Weights of a small class-conditioned image diffusion model: arch dit, num experts 8.
Rows from expert 7 of block 3, named by matrix and row number. Rows with one number belong to one neuron. Each number is 128 + 24 x the weight over its row's rms, rounded and kept within 0 to 255. All counts start at 0. After the name is the row's rms in percent of the matrix's.
# up: expert up (model.blocks.3.mlp.up, 8x640x320), inputs 0-319
# down: expert down (model.blocks.3.mlp.down, 8x320x640, transposed), outputs 0-319
up.599 121 [122 145 143 145 135 139 127 126 149 153 122 127 128 144 155 141 155 154  92 128 153 120 158 109 137  86 112 116 124 125 164 124  92 155 150 122 135 144 135 146 105 128 163 136 149 102  97 141 136 108 123 124 130 139 118 132 112 111 114 108 166 152 116  89 125 100 106 122  92 117 108  71 112 128 135 162  85 114 146 126 147 150 110 174 126 122 196 168 126 128 115 150  92 127 145 133  84 155 119 109 108 105 132 105 158  99 101 104 126 150  91 103 127 109 152 109 114 144 170 142 137 116 118 140 128 103 161 108 131 142 117 107 117 161 149 126 112 101 125 117 122 116 119 174 179 108 147 140 135 178 126 106 135 130 161 180 123 106  94 122  97 134 158 131 159 123 119 120 119 112 122 136 126 140 150 117 147 128 109  98 112 166 147 158 131 179 119  44 162 105 149 120 163 133 143 120 119 127 109  92 127 147 124 159 147 128 119  99 142 134  81 101 109  82 145  98 127 119 159 128 142 125 143 145 152  88 109 147 124 109  92 146 129 144 154 135 113 119 136 156 135 147  47 202 136 131 118 134 131 148 146  97  92 102 127 132 108 145 129 101 100 105 136 161 101 125 146 158  85 106 108 161  69 170 132 118 131 156  88  75 164  89 133 146 152  89 115  93 132 118 102 116 161 135 123 125 125  90  99  89 129 110 174 121 119 116 136 130 113 176 150 182 133 152 138 132 150 123 123  82]
up.600 089 [115 102 137 120 109  94 121 127 102 124 121 126 148 114 107 158 186  86 163  94  99 142 111 164 153 171 139 148 123 154 109 143 103 157 155 144 134 138 121  96 119 129 108 121 119 124  94 148 124 113  94 100 203 120 101 116 129  96 140 114 104 137 118  91 174 148 137 120 120 112 154 119  76 138 129 115 103 123 144 129 153 111 162 145 147 118 200 117 138 135 141 167  91 132  87 181 138 164 124 148 148  99 139 124 136 162 115 123  98 143 144 129 147 130 141 130 124 120 142 126 111 166 117 137  89 115 136 142 152 137 124  99 108  82 108 123 125 140 164 168 131 146 130 102 127 140 144 130 175 113 133  99 129 130 132 159 140 100 145 108 138 117 103 148  95  64 102 125 113 136 159 133  73 115 175 118  88  90 109 119 138 101 140 176 136 136 121 145 103 140 105 137 146 144 136 134 140  84 135 136 172 116  68  79 138 102 108 112 129 123 121 147 161 163 150 117 144 166 128  94 111 102 135 155 116 103 103 138 136 118 148 123 140 111  76 188 114 128 180 142 126 155 128  79 114  83 138 147 116 139 112 146 135 132 147  90 129 111 105 165  93  78 132 138 143 147 142 108 138 143 158 129 112 183 113 165 112 102 111 126 134 133 134 105 117 154 123 100 122 153 107 159 118 107 124 122 140 170 134 156 138 141 105 170  97  99 176 145 137 158 141 150 127 131 169 128 122 126 168 110]
up.601 084 [125 186 144 117 103 108 155 102 107 112 110 163 113 180 121 117 141 176 139 138 149 135 126 123 146 113 129 128 138 135 135 133 131 126 114 167 110 172 121 144 137 165 152 109 138 178 146  84 109 129 135 177 134  62 164 120 103 113 108 109 165 119 167 119 111  99 106 122 123 151 107 143 148 145 140 142 109 172 156 151 132 158 126 165 129 153 120 133  91 131 118 162 133 120 130 130 125 172 110 126 150 149 126 130  95 121 148 176 143 138  95 145 117  99 120 163 140  93 102 153 119  81 111 141 146 184 160 177 108 183 153 176 135 134 142  84 137 111 171 135 114 119  97 151 153 144 130 117 144 178 130 148 149 105 137  96 121  60 141  99 133 126 139 115 147 137 120 101 117 142 106 141 140 166 131 166 142 156 148 147 146 150 170 134 122 115 153 140 103 115  81 144 123  93 129 136 166 117 133 135 118 121 104  91 123 131 116 138 156 128 133 152 100 141 136 138 137 154 135 114 115 128 163 142 130 158 119 122 144 118 119 138 124 150 144 149 116 134 127 154 128 101 100 132 110 121 134 136 170 155 122 149 144 129 145 132 119 194 131 147 143 109 137  85 154 139 109 129 154 138 119 161 117  79 199 107 114 118 152 137 162 127 125 108 131 117 140 145 117 162 110 171 141  85 135 137  90 174 119  71 140  87  64 189 142 124 156 142 125  95 120 137 133 174 119 140 114 114 135 129]
up.602 085 [146 128  96 139 152 104 162 101 135 141 144 139 142 107 108 122 132 114 136 117 130  86 158 132 100 122 153 124 132 138 109 120 123 116 111 118 152 129 123 104 139  94 140 125 134 165 117 130  99 108 152 172 145 136 142 133 129 152 133 130  95 161 161 121  96 120 109 160 113 113 151 161 128 125 144 113 143 151 143 129 119 129 127 148 145  39 157 135 142 128 116 100 132 126 102 131 115 158 175 115 142 119 143 162  94 105 177 149 118 118 136 137 129 126 165 151 160 122 120  91  81 114 102 108 109 137 128 121 169  83 103 135 136 148 127 110 152 111 122 141 135 184 128 117 115 152 131 137 138 147 125 123 148 159 109 123  89 146 109 143 132 155 111 111 122 138 140 165 122 126  90 176 115 122  50  91 117 120 140 137 112 150  71 101 127 158 173 119 110 121 164 179 137 178 143 155 123 119 153 118 150 124 136  57 112 132  75  95 121  63 136  82 116 150 144 128 111 131  86  94 103 173 169 108 134 106 130 139 137 118 118 112  77  96 130  96 129 145 121 159 115 116 131 148 128 167 132 162 130 127 130  93 136 109 129 128 149 145 112 118 116 127 160  90 176 165 117 129  94 108 127 129 133 169  79  96 113 108 125 125 123  99 106 152 141 158 110 112 172 151 116 123 161 110 130 147 108 102 180 142 121 157 130 139 156  98 150 122 139 192 141 106 151 129 188 134 144 123 135 168]
up.603 130 [125 144 173 107 151 141 149 112 158 112 125 122 114 130 122 102 149 134 111 169 114  86 120 129 112 112 146 148 117 152  99 165  88 155 128 133 109 132 128 109 134 125 113 111  67 106  98 179 130  97 114 142 117 150 140  87 151 130 121  98 148  90 136 148 125 103 171 146 142 145 135 162 123 123  84 134  99 178 104 111 145  82 143 127 115 145 103 142 148 140  90 123 127  89 121 154 112 152 151 119 119  82  77 180 132  98 131 170 130 145 143 110 150 193 111 145  87 128 144 145 162 122 178 130 100 127 139 150 143 104 122 200 118 135 141 123 146 129 121 111  97  90 110 118 154  77 157 176 120 126 123 163 119 105 126 146 135 126 119 135 152 160 134 166 151 134 125 129 142 113 137 122 136 169 153 120 125 109 109 164 218 120 156 142  53 118 133  70 135 105 140  90 116 148 141 123 106 117 124 129 113 179 159 114 127  76 137 113 126 110 114  78 106 130 158 181 135 146 120 158 128 107 145 106 150 129 133 103 126 143 186 113 109 124  98 137 106 158 108 134 167 143 116 106 136  77 123 124 118 118 122 152 146 119  94 134 159 109 114 137 126  84 126 151 125 163  84 154 133 108  90 130 152 138 147 104 130 125 156 108 128 128 140 110 136 142 118 130 140 157 106 105 113 136 118 118 164 129  97 124 131 139 160 134 132 103 142 132  84 134 119 138 114 108 127 105 131 113  98 131]
up.604 116 [136 121 125 140  95 160 146 120  93 122 137 159 143 115 103 106  96 125 113 128  90  98  76 146 120 106 141 112 128 136 126 156  83 121 108 137 144 145 140 168 125 156 125 139 143  95 170 151 116 129 160 135 123 124 118 134 133 146 105  87 116  82 129 131 136 109 141 139 151 131 109 168 111 158 121  92 145 154 124  94 137 103 117 163  91 130 173 144 192 122 174 130 141 123  88 131 190 105 108 136 130 100 110 130 110 123  98 197 141 181 127 118 149 106 132 116 124 112  85 117 105 147 140 124 121 125 136 145 145 143 127 133 157  96 184 114 154 164 121 143 194 107 163 122 112 163 127 132 110  99 133 143 110 113 108 100 182 138 153 137 155 121 152 114 155 118 114 151  93 134  92 141 127 126  78 120  85 112 156 143 147 105 120 135 146 146  99 117 107 126 177 175 125 105 125 155  86 119 129 110 154 141 119 105 134  91 130 118 168 159 135 144 146 141 109 161 102 146 147 142  99 120 131 162 151 101 123 119 117 113 150 155 162 128 134 102 117 138 120 110 140 127 145  75 132 137  82 169 131 133 124  84  96 133 134 117 122 113 122 143 175 129 157 113 155 118 103 128 115 106 113 115 183 138 114 121 128 103 120 149 144 126 102 133 123 108  83 147 129 118 159 122 122 132  77 111 130  92  94 110 112 144 130 103 143 104 172  62 130 138 160 175 101 163 134 104 113 140 113 194]
up.605 107 [128 111 159 130 123 127 125  96 119 114 121 145 145 121 128 109 150  78 124 163 112 104 131 116 145 152 144 123 116 115 148 139 143 140  99 147 120 104  89  85 121 118 118 112  89 104 106 163 140 122 166 101 104 126 158  58 160 108 140 113 122 202 116 148 117 153  96 110 127  97 119 131 122 145  88 128 141 146  54 136 136 108 108 140 119 118 123 158  88 114 144 185 156 110 111 175 121 149 110 110 107 117 154 133 146 107 140 147  87 147  82 126 129 136 177  98 157 137 134 118 116 115 115 139 148 116 100 134 104 126 143 120 125 120 127 110 102  83 125 124 121 135 133 141 110 118 158 145 151 131  99 151 136 120 156 101 156  99 138 135 130 153 137  95  74 142 115 147 121 152 111 122 110 166 167  91 114 104 115  80 125 140 173 115 167 116 135 152 157 134 128 158 112 104 115 123 165 140  82 141 110 145  76 123 165 160 107 140 158 166 109  74 120 133 121 120 136 110 109  75  92 126 102 105 108 124 103  93 135 110 144 141 122 131 124  87 140 117 141 139  99 128 126 102 119 129 164 139 136 125 154 155 133 150  93 119  94 128 115 111 143 126 131 153 138 127 128 133 116  63  83 113 139 121 109 156 107  84 170 155  95 113 110 129 101  96 140  78 149 138 111 147 128 155  71 145 122  83 136 160 192 155 110 126 144  94  98 133 149 117  78 112 144 132 129 166 124 157 105 142]
up.606 080 [145 129 117 144 154 128 131 151 139 133 147 117 142  91 156 140 112 136  75 159 142  93 145 114 132 119 145 116 104 149 145 105 119 117 129 129 150 146 134 148 138 105  99 163 132 154 114  77 129 115 151 137 142 110 101 128 137 120  98 141 107 127 147 119  75 138 115  98 116 143 156 136 146 163 165 119 136 115 116 164 142  98 154  99 127 161 147 142 100  91 167 125  89 118 131 132 144 137  98 131 128 143 107  86 143  96 159 151 115 125 134 132 154 115 134 157 129 128 114 114 111 140  95 141 179 131 154 131 118 158 125 124 143 162 109 184 139 174 149 159 138  83  86 198 116 133 111 144 104 127  95 112  76 145 111 141 107 133 130 105 110 159 160 126 165 117 136  97  89 174 174 156 149 129 164 124 147  99 103 159 132 133 125 106  94  83 131  99 117 142 139 127 143 124 120 111 131 125 180 114 106 120 100  87 140 157 158 116 133 188 172 162 107  95 133 119 169 159 135 164 156 153 124 136 119 122 169 109 145 130 174 132  58 129 105 150 132 160 113 129  68 111 139 122 150 152 157 144 131  85 140 131  95 122 175  94  81 100 107 122 122 100 134 129 114 146 145 131 150 141 128 165 103  76 100  77 123 154 149 115 133 129 128 122 136 165 105 107 123 162  92 145 145 140 124 150 111 142 165 150 130 120  98 171 141 142 137 135 137 110 114  93 144 106 151 126 173 130 114 111]
up.607 110 [111 123 107 134 118  90 156  71 103  60 114 173 193 121 148 127 116 127 101 122 106 102  94  87 132 168 150 164 108 193 113 147 110 147 121 136  91 129 148 115  62 122 115 102 141  83 114 165 160  85 125 153  93 142 149 135  89 123 157 124 146 106 151 138 170 193 121 119 153 150 174 154 109  86 155 135 102 135 141 137 109 117 130 129 106 121 140 111 148 149 162 145 103 151 144  97 120 161 132  92 154 142 120 175 138 158 104 149 137 149 139 106 106 137 160  88 105 123 120 115 139 138 129 103  97 141 146  79 124 153 172 138 108 123 114 108 158  89 117 169 146  94  99 116 105 112 182 149 133 119 140 102 113 124 143 128 101 112 107 146 139 162 103 155 141 102 131 124 117 115 172  94  99 119 148  98  80 165 130 113 110 120 140 117 128 122  93 151 121 107 119 156 127 164 123 131 174  87 154 121 173 150 139 106  82 116 125 118 128 103 135  98 117 124 141 119 146 155 116  82 106 174 160 109 123 120 113 140 134 135 120 127  95 141 134 143 123 112 139 166  90 140  94 111 115 139 125 155 115 107 114 113 151 127 163 158 149 123 122 141 119 108 125 148 120 152 133 121  99  93 122 130 136 118  96 148 100 136 150 114 122  85 122 142 149 110  98 115 152 166 141 130 142 119 152 107  89 110 130 138 146 116 111 140 179 102 126 122 143 156 113  96 137 132 117  83 122 169 116 131]
up.608 090 [ 97  89 112  88 135 143 139  93 113 145 118 118 126 105 139 155 121 133 126 159 127 152 152 143  91 101 116  74 130 124 129 121 115 157  72 148 109  58 130 137 137 106 125 148 128 138 120 113 125  97 132 126 147 139 124 178 174 112 101 159  89 128  85 133  99 106 108 117 168 109 140 129 102 139 120  99 162 101  93 131 118 135 136 132  89 149 130 110 173 154 120 150 134 107 109 110 119 132 130 123 123  81 107 115 130 153 116 114 109 145  61 104 132 128 130  84 163 133 103 145 143 133 134 168 158  78 150 111 117 129 139 110 157 135 113 147 114 128 142 104 197 145 157 144 149 164 120 147 107 139 133 106 129 158 133 101 151 101 112 119  57 161 121 143 111 111  94 158 146  83  67 138 184 108  90 131 190 139 151 121 146 130 154 140 159 149 110 110 122 133 151 134 117 113 123 139 150 132 163 166 106 162 102 157 110 132 136 137 120  88 118 103 153 154 168 131 107 159 150 140 116 164 114  76 111 103 107 150 135 161 111  88 106 113 140 155 127 115 101 131  86 139 150 105 134 141 121 123 143 142 131 172 112  88 136 136 180 133 139 125 134 118 137 161 116 139 112 130 132 159 107 112 200 135  97 144 144 113 107 119 150 124 101 132 144 124 117 111 121 106 133 149 115 148 137  93 144 104 123 102 118 143 132  96  85 158 151 168 163 169 117 153 145 154 127  99 127 126 123 110]
up.609 099 [156 107 102 141 113 120 135  99 124 100 111 174 122 101 125 113 118 130  58 117 149 122 132 126 113 186 170 120 161  80 120 167 112 165 126 134 142 125 107 145 141 145 116 129 114  96 126 174 126 122 126  73 110  98 114 126  84  97 159 138 132  66 151 121 153 115 134 109 148 152 120 128 140 114 121 126 154  88 116 110 132 153 100 114 137 160 111 135 142 138 113  98  98 134 115 130 103 123 121 140 139 108 174 126 115 174 109 102 132 106 132 109 139 133 169  92 129 120 111 129 120 146 155 161 160 114 126 138 170 117 168 179 143  91  98 129  83  78  73 151 154 121 128 195 141 127 159  94 107  97  91 176 155 157 121 158 106 133  91 142 136 139 116 114 148 119 163 109 114 136 127 120 145 142 128 132 100 137 155 117  94  77 133 123 158 117  99 109 160 151  92 160 117 131 157 140 149 163 111 115 189 135 101 120 158 135 152 129 127 145 110 125 119  80 129 127 131  89 149 113  87 126 134 135 149 143 118 141 149  95  97 121 128 172 136 111 139 148 122 120 120 126 138 127 122 168 146 173 148 149 140 139 191 131 121 151 148 147 158  99 122 135 162 130  90 114 125 148  88 100 124 127 136 136 129 135 144 166 114 165 142 105 153 150  95 120 121 121 122  68 171 124 142 185 148 120 138 132 140 127 182 116 129 104 163 121 131 139 119 123 136  86 152 133 128 145 133 120  81 115]
down.599 108 [167 116 146 126 111 117 121 155 107 117 125 154 108 107 133  85 129 146 129 119 131 151 138 152 125 136 124 115 108 122 153 149 139 167 103 143 194 138 110 126 118 132 115 114 156  99 111 143  82 118 135 143 113 134 144 119 142 103  96 102 134 125 113 159  97  87 143 102 111 139 168 161 126 128 135 144 109 126 134 138 139 134 169 175  98 113 146 147  87 166 133 126 138  92 110 163 131 105 112 150  89 117 129 167 131 147 150 105 127 165  94 136 139 119 136 126 175  86 139 128 139 126 178 146 157  98 122 179 132 121 159 145  86 127 107 137 134 112  87 143  93 172 113 125 138 121 115 115 135 114 177 117 149 134 118 162  99 102 144 132 111 160 133 139 116 124 138  93 152 110 111 148  87 117  99 115 124 118 122 148 148 134 115 157  96 125 161 208 150 130 131 130 122  98 137 165 136 142 123 125 128  99 140  97 123 115 107 116 128 138 154 177 119 141 106 146 158 141  99 100 106 101 125 109 148  82 114 140 130  90 129 141 137 124 118 107 146 165 135 120 188 124 140 164 123 109 151 119 162 110 101 179 106 142 170 144 107 156 130 110 117 125 110 189 167 163 160  73 108 124 126 150 202 137 115 116  87 170 148 149 158  95 150 113  98  87  98 148 133 118 170 132 141  72  97 124 128 130 147 168 147 108 126 138 154  86  90 106 126 146 123 109 160 133 116  77 130 110 135 140]
down.600 099 [166 150 128 149 140 129 104 142 153 107 162 154 114 131 149  92 147  65 110 112 134 110 156 106 133 130 160 119 131 122 117 140 154 162 100 102 120 157 125 133 152 160 121 123 117 102 100 126 141 122 164 132 164  98 133 119 121 150 162 152  99 158 147 132 132 136 111 137 114 132 116 175 123 139 127 141 143 142 121 147 120 133 172 118 133 110 146 111 123 152 128 159  90 136  64 131 126 123 146 115 166 154 155 101 111 105 101 150 104 143 105 126 113 142 130 115 130  65 126 110 113 144 198  86 116 145 131 178 109 124 117 115 133 129 154 130 141 127 161  92 144 103 157 125  79 152  82 140 101 134 140  88 148 139 156 111 134 138  92 142 129 132 126 141 100 127 128 145 113 121  98 119 136 158 105 117 106 128 126  83  59 158 131 120 100  90 146 124  96 124  94 167 147 151 149 137 127 130 111 137 142 138 197 145 156 140 111 128 154 120 113 109 111 135 124 158 125 152 103 166 131 133 148  89 116 130 105  64 114  93 125  92 148 120 120 126  92 140 102 123 135 121 106 156 141  91 117 124 131 109  99 131 153 157 114 135 164 125 136 136 140 178 116 108 142  78 174 163 167 106 138 128  96 138 144 138 166 115 145 178 116 159 100 147 202 151 168 131 144 156  92 120 130 149 151 117 165 128 122 124 174 115 145  99 191 106 113 118 144 105  78  82 103 115 144 144 141 130 137 109]
down.601 082 [129  62 107 194 121  83 103 114 115 191 153 154 113 122 166 125 112 180 118 131 144 148 111 127  99 112 136 116 132 135 143 113 157 143 117 169 144 111 132 113 109  88 137 134 119 144 150 106 116 157 143 138 128 119 108  95 134  72 145  87 133 116 101 144 141 115  91 105 159 122 136  99 165 112 105 112  99 139 113  83 112 131 130  97  99  99 142 140 126  93  82 158 131 128 154 129 114 130 142 144 144 161 141 105 144 138 112  64 110  87 137 124 116 133 102 137  87 122 112 153 160 150 142 179  96 127 130 136 126 160 125 140 164 127 127 131 112 145 169 154 100 109 174 107 136 119  96  82 119 112 125 178 106 122 118 120 159 138 129 116  63 183 106 139 154 134 149 120 143 158 140 144 112  58 117 165 110 102 113 144 127 132 134 114 153  93 118 127 105 141 126 166 131 116 115 136 158 143 164 127 144 127 193 129 129 150  89 102 106 135  94 153 126 138 137 109 117 185 156 150 147 145 153 143 143 166 127 134 143 122 102 158 121  90 119 141 153  79 150 145  80 146 178 135 130 112 130 114 140 137 166 127 159 122  96 139 105 165 115 139 125 146 149  96 130 157 127 133 137 127 144 128 130 148 135 131 135 125 113 105 117 152 147 176 125 140 113 145 156 113 133 126  98  84  71 136  98 159 154 144 141 140 132 133 111 139  76 124 117 114 152 111 108 147  81 121 122 135 154 107]
down.602 096 [139 124 153 120 139  82 169 128 142 103 115 158 155 126 130 118 143 144 131 134 108  94 156 115 117 151 136 118 112  66 150 112 108  98 125 107 101 133 133 146 137 160 124 158 108 104 104 107 143 141 113 119 158 157 149 149 146 100 143 165 179  97 122 120 102 120 154  93 118 125 127 132 113 169 122 120 168  75 155  76 102  94 175 112 110 132 112 101 132 151 129 150 141 118 165 133 121 101 155 124  95 148 142 121  74 163 115 118 163 120 123 145  89 122 109 100 120 171 158 132 116 112 164 142 117 168 126 153 162 143 128 114 144 132 167  86 153 130 120  95 123 115  91 119 111 104 135 139  99 129 151 160 101 144  69 131 125 151 117 151  99 151 150 160  97 173 116 120 155 109 127 112 148 150 143 116 146 118 140  94 161 184 120 144 120 143  90 168 133 139 136 173 168 118 148 182 134 162 114 147 148 127 113  94 141 152 148  98 140  94 157  60 140 131  94 148 117 186 119 123  85 129 111 149 144 150 140 151 169 102 163 114 102 109 104 158 137  91 139 117 147 129 120 147 169 125 124 103 120 119 134 161  96 174 128 120 155  98 123 120 138 120 118 132 110 138 122 127  93 176 140 107 163 109 150 134 116 139 131 165  94 129 111 146  80 124 124 130 110 133  97 134 140 140 110 119 152  90 101 139 104 129 109 144 135 151 132 117 139 187 149 154 111 135 119 130 110  92 186 136]
down.603 124 [130 194 158 109 156 117 141 102 143 156 145 106 150 141 108 105 129 151 117 157 114 107 152 136 129 141 120 133 141 136 113 146 118 105 133 140 126 116 124 133 141 166 115 137  71 144 118 123  99  72  42 135 155 108 112 128 109 126 146 117 136 116 157 144 128 128 125 136 175 128 136 136  83 128 110 135 130 139 152 133 119 135 102 147 105 135  91 144  91  80 164 105 126 154  96 137 100 118 129 118 122 143 135 123 137 140 137 100 131 108 107 153 117 135 143  96 127 152 124 135 121 123  93  96 153 131 110 137 130 131 109 143 127 128 104 153 151 125 119 123 149 205  44 109 139  90 182 113 159 134 173 145 124 128 126 104 104 114 112 142 179 110  97 134 182 113 122 165 134 137 196 118  98 119 135 119  84  96  99 135 158 126 125 155 168 151 100 128 134 119 146  55 138 148 143 168 107 137  61 117 133 105 128  90 125 146 112 163 132 127 130 163 116 141 123 130 123  89  70 161 146 157  85 129 136 134 119 119 124 120 141  73 157 121 146 123 133 107 161 126 157 119 169 165 124 113 124 117 103 133 178 123 115 110  87 117  64 150 126 114 133 135 135 124 147 134 139 159 115 190 113 120 139 133 111 132 138 124 135 128 135 143 119 124 123 156 134 143 124 141 106 162 140 111 155 120 124 143 127 107 104 134 120 145 162 181 129 128 118 124  92 128 169 115 121  94 143 170 176 145]
down.604 096 [142 118 102 133 116 110 127 147 158 117 145 152 118 126 133 157 110 137 155 121 114 163 143 178 128 127 151 149 126 151 136  93 138 101 115 168 175 119 127 118  90 111 136 105 109 114 137 114  88 143 113 145 120 105 134 100 113 130 115 146 126 165 172 128  98 103 107 109 138 125 117 139 123  94 150 158 143 146 109 113 136 121 141 137 115 150 131 130 114 183 128 137 161 103 104 128 102 112 123 138 104 119 129 156 129 194 115 102 163  88 142 117 116 102 141 127 122  58  67 141 130 146 140 155 157 114 120 166 129 147 119 126 129  91 150 131 112 131  89 146 148 125 118 129 140 128  94 120 162 157 164  97 135 170 131 195  88 127 146 134  98 144 169 147 165 141 121 123 143 111 115 140  90 117 138 123 195 105 135 172 134 104 133 119  88  81 168 153 137 135 131 104 116  91 120 130 147 167 151 178 110 121 187 115  81 163 144  93 127 135 134 109 134 129 160 120 123 150 136  86 149 118 117 143 135 123 137 119 141 130 114 169 138 138 147 115 127 134 139  97 156 136 144 134 114 133 128 123 161 133  82 152 143 107 136 113  99 115 141 129 149 135 124 140 205 129 136  72 115 115 166 117 140 111 136 113 106 140 115  85 143 112 104 110 129 109 108 114 102 118 119 136 135 102 157 109 163 128 125 147 161  94 136 132  92  80  54 123 162 147 131 141 134 182 115  66  99 132 101 176]
down.605 117 [113 173  88 146 126 129 138 117 115 151 112 121 118 127 111 111  92 106 185 126 128 173 131 125 121 149 133 110 115 120 146 110 129 133 109 130 109 128 145 129 133 102 119 131 106 115 166 125 174 182 119 147 139 122 129  73 160 120 136 116 134 117 131 127 165 143 111  91  87 143 119 139 119 117 147 161 130 125  71 129 117 148 169 110 143 121 147 131 179 129 113 124 106  92 132 167 125 117 136 109 111 134 138 139 149  88 156 136 190 138 117 139 105 136 114 163 142 150 120 127 123 130 140 114 129 114 143 158 131 123 102 122 139 177 118 135 100 108 120 126 169 112 180 170 125 151 152 185 144 118 138 107 102 138  87 128 100 144 149 129 120 127  98 133 118 153 165 136 111 122  83 131 140 109 114 131 119 146 132 150 182 139 119 119 114 139 120 117 149 108 116  99 148 113 157  99 106 141 133 100 172 117 141 136 157 127 118 119 126 111 138  64 124 148 136 139 148  94 157 136 156  66 131  87 146 120 109  98 125 131 131 136 115 139 119  68 137 111 110 123 176 141  91  96 131  77 134 114 177 140 108 114  74 171 139 128 155 117 189 136 120 137 134 140 149 131 128  61 106 143 129 145 106 130 136 147 145 150 171 112 140 153 120 112 192 162 181  94 131 129 114 156 118 179  92 183 147 123 131 121  99 113 144 127 132 122 140  98 149 133 156 137 113 122 152 212 140 139  91 135]
down.606 080 [127  85 137 153 140 124 139 134 103 158 140  90 101 146 105 110 189 106 144 126 115 112  85 159 137 113 132 152 113 129 121 129 134 151 126  84 137 120 131 136 126 140 117 106 120 108 140 119 141 115 127 159 104 141 140 108 118 144 137 127 138 128 142 121  80 109 162 130 177 124  63 148 142 135  80 102 130 135 110  90 127 127 127 131 132  95  80 134 108 137 135 156 106 146 149  98 106 134 133  91 111 104 102 137 122 156 142 157 113 140 162 119 102 133 127 149 120 140 143 150 140 127 103 105 146 131 125 121 139 143 129 139 157 111 117 139 121 101 158 142 122 134 128 110 126 142 101 152 124  99  91 127 126 134 145 101 106 117  89 101 117 127 166 131 149 157 103  76 153 137 159 128 103 111 112 170 117 108 178 145 105 140 144  92 114 156 132 167 128 118 154 108 124 150 117 138 139 121 178 154  82  82 165 110 102  97 150 104 146  98 150 133 122 136 142 109 131 153 136  71 136 128 116 101 127 129 107 140  70 132 152 160  93 130 131 109 108 118 120 144 132 153  65 118 123 164 121 187 110 104 147  98 102 152 129  93 121 100 138 139 126 155 125 198 112 103  72 191 131 117 171 123 149 137 118 108 103 151 146 133  93 116 161 131  28 180  73 160 158  99 118 121 172 144 137  97 151 108 115 118  90 157 125 135 134 138 135 100 153 118 121 126 147 157 128  97 111 112 157 109]
down.607 131 [143 108 123 147 122 105 120 106 114 167 153 151 114 150 139 142 164 114 138 119 162  60 111 100 124  86 152 131 156 155 145 148 115 154 163 144 106 120 120 100 163 162 126 103 124 134 134 125 104 101 135 136 156 186 137 127 130 124 116 114 128 165 161 104  68 121 115 136 114 122 127 171 105 114 109 147 120 127  71 140 111 144 120 106 130 140 143 173 195 112 148 135 129  55 143  77 161 117 127 135 158 117 163 112 116 113 120 108 136 141 108 151 124 132 168 119 133 138 123 144 151 120 128 166 138 140 129 151 118 125  96 129 139 161 126 141 150 147 163 134  97 143 143 154 166 136 148 114 115 131 149 132 100 133 168 142 148 100 128 117 128 123  98 145 106 127 154 142 105 107  92 109 124 115 127 110 154  92 142 151 160 141 133 136 126 138 109  86 131 141 136 143 130 139 109 160 144 100 162  89 144 158 116 149 129 149 132 205 135 117 148 102 128 136 127 148 159  73 111 115 130 122 101  92 135 118 131 186 162 135 138 134 161 119 157 139 107 120 116 143 119 160 145 104 135 104 127 163 153 119 124 118  98 121 153 131 174  92 196 116 128  91 129 162 181  90 156  53 110 150 130 137  84 140 108 150 156 107 166 124 132 129 172 139 159 142 166  93 132 125 124 136  85 116  84 177 107 158 146  99  83 126 118 160 143 141 116 124 139 113 149 122 121 128 114 140 160 146 113 139]
down.608 078 [111 103 116 118 116 101 129 106 111 139 131 170 101 138 114 147 133 148 129 110 130 157 121  79 122 139 125 132 133  94 152 181 122 158 167 149 137 139 138 145 146 127  97 127 151 158 128 121 144 132  89 146 122 142 107 166 129 135  96 136 104 144 107 144 134 117  99 152 121 111 113 121 145 113 134 129  76 119 123 134 154 104  93 143  96 110 119 107 228 154 126 151 127 149 135 138  80 138 121 131 166 122 134 141 112 132 169 147 152  99 141 131 171 136 112 146 135 163 154 107 140 137 131 158 154 147 125  82 130 125 128 138 115  78 109 118 143  98 141 130  88 124 135 117 136 132  83 158 142 148  91  99 147 107 153 139 140  97  94 118 129 180 101 136 140  86 164 109 121 116 103 146 119 176 124 147  79 175  95 105  95 111 108  98  84 145 140 102 152 111 145 114 119 147 151 139 119 152  78  71 132 104 125 124 150 137 134 143  94 168 115 157 107 119 124 134 113 189 121 145  85  72  97 119 117  96 111 132  94 118 114  85 118 115 119 133 138 124 139 123 144 123 156 116 128 126 148 124 118 109  99 126 110 176 138 149 151 118 108 133 117  95 150 142 121 139 140 139  96  52 122 148 117 120 101 101  86 141  78 135 118 112 106 151  95 113  95  98 145 166 156 110 152 130 127 146 141 125 133 151 146 126 117 129 161 121  96 100 103 164 156  87 104 140 131  54 168 142 142 142]
down.609 099 [136 100 110 170 123 152 145 133 145  89  71 164 120 120 132 102 128 166 110 128 153 122 118 142 131  93 133 121 166 114 151 154 133 128 128 173  99 132 121 135 147 124 112 137 139 166 127 130 148 117 123 140 117 117 130 228 108 113 140 135 127 185  99 134 159 169 107 151  84 137 174 102 150 127 121 115 131 140  64  98 144 132 139 130 138 153 115 116 111 105 142 123 135 121 138 143 107 108 139 128 139 133 165 125 107  91 118 139  86 103 154 141 189 174 121 127 144 119 129 125 122 122 167 123 106 130 119 125 146 120 149 107 120 120 181 124 140 109  79 108 103 134 106 139 104 104 116 134 136 117 130 178  88 119 108 158 169 117 143 139  62 117 141 135 148 150 152 126 127 140 140 118 124 133 129 134 116 151 143 167 145 143  79 157 134 145 123 161 124  83 134 138 147 121 120 153 144  96 112 114 109 143 133 126 129  98 136  95  90 102  93  94 107 129 118 172 128  56 160 103 103 125 131  67 105 126 126 145 131 120 137 117 117 140 141 117 139 103 111 162 116 100 128 162 149 154 120 121 153 145 142 127 123 127 102 108 133 146 117 137 119 112  98 137 108 156 161 189 121 114  85 131 124 124 135 121 111 169 131 138 100 146 151 121 195 118  94  81 110 164  60 129 142 118 125 147 110 113 119 148 191 137 121 133 131 137 108 127 141 160 105 149 120  53 125 147 130  94 137 103]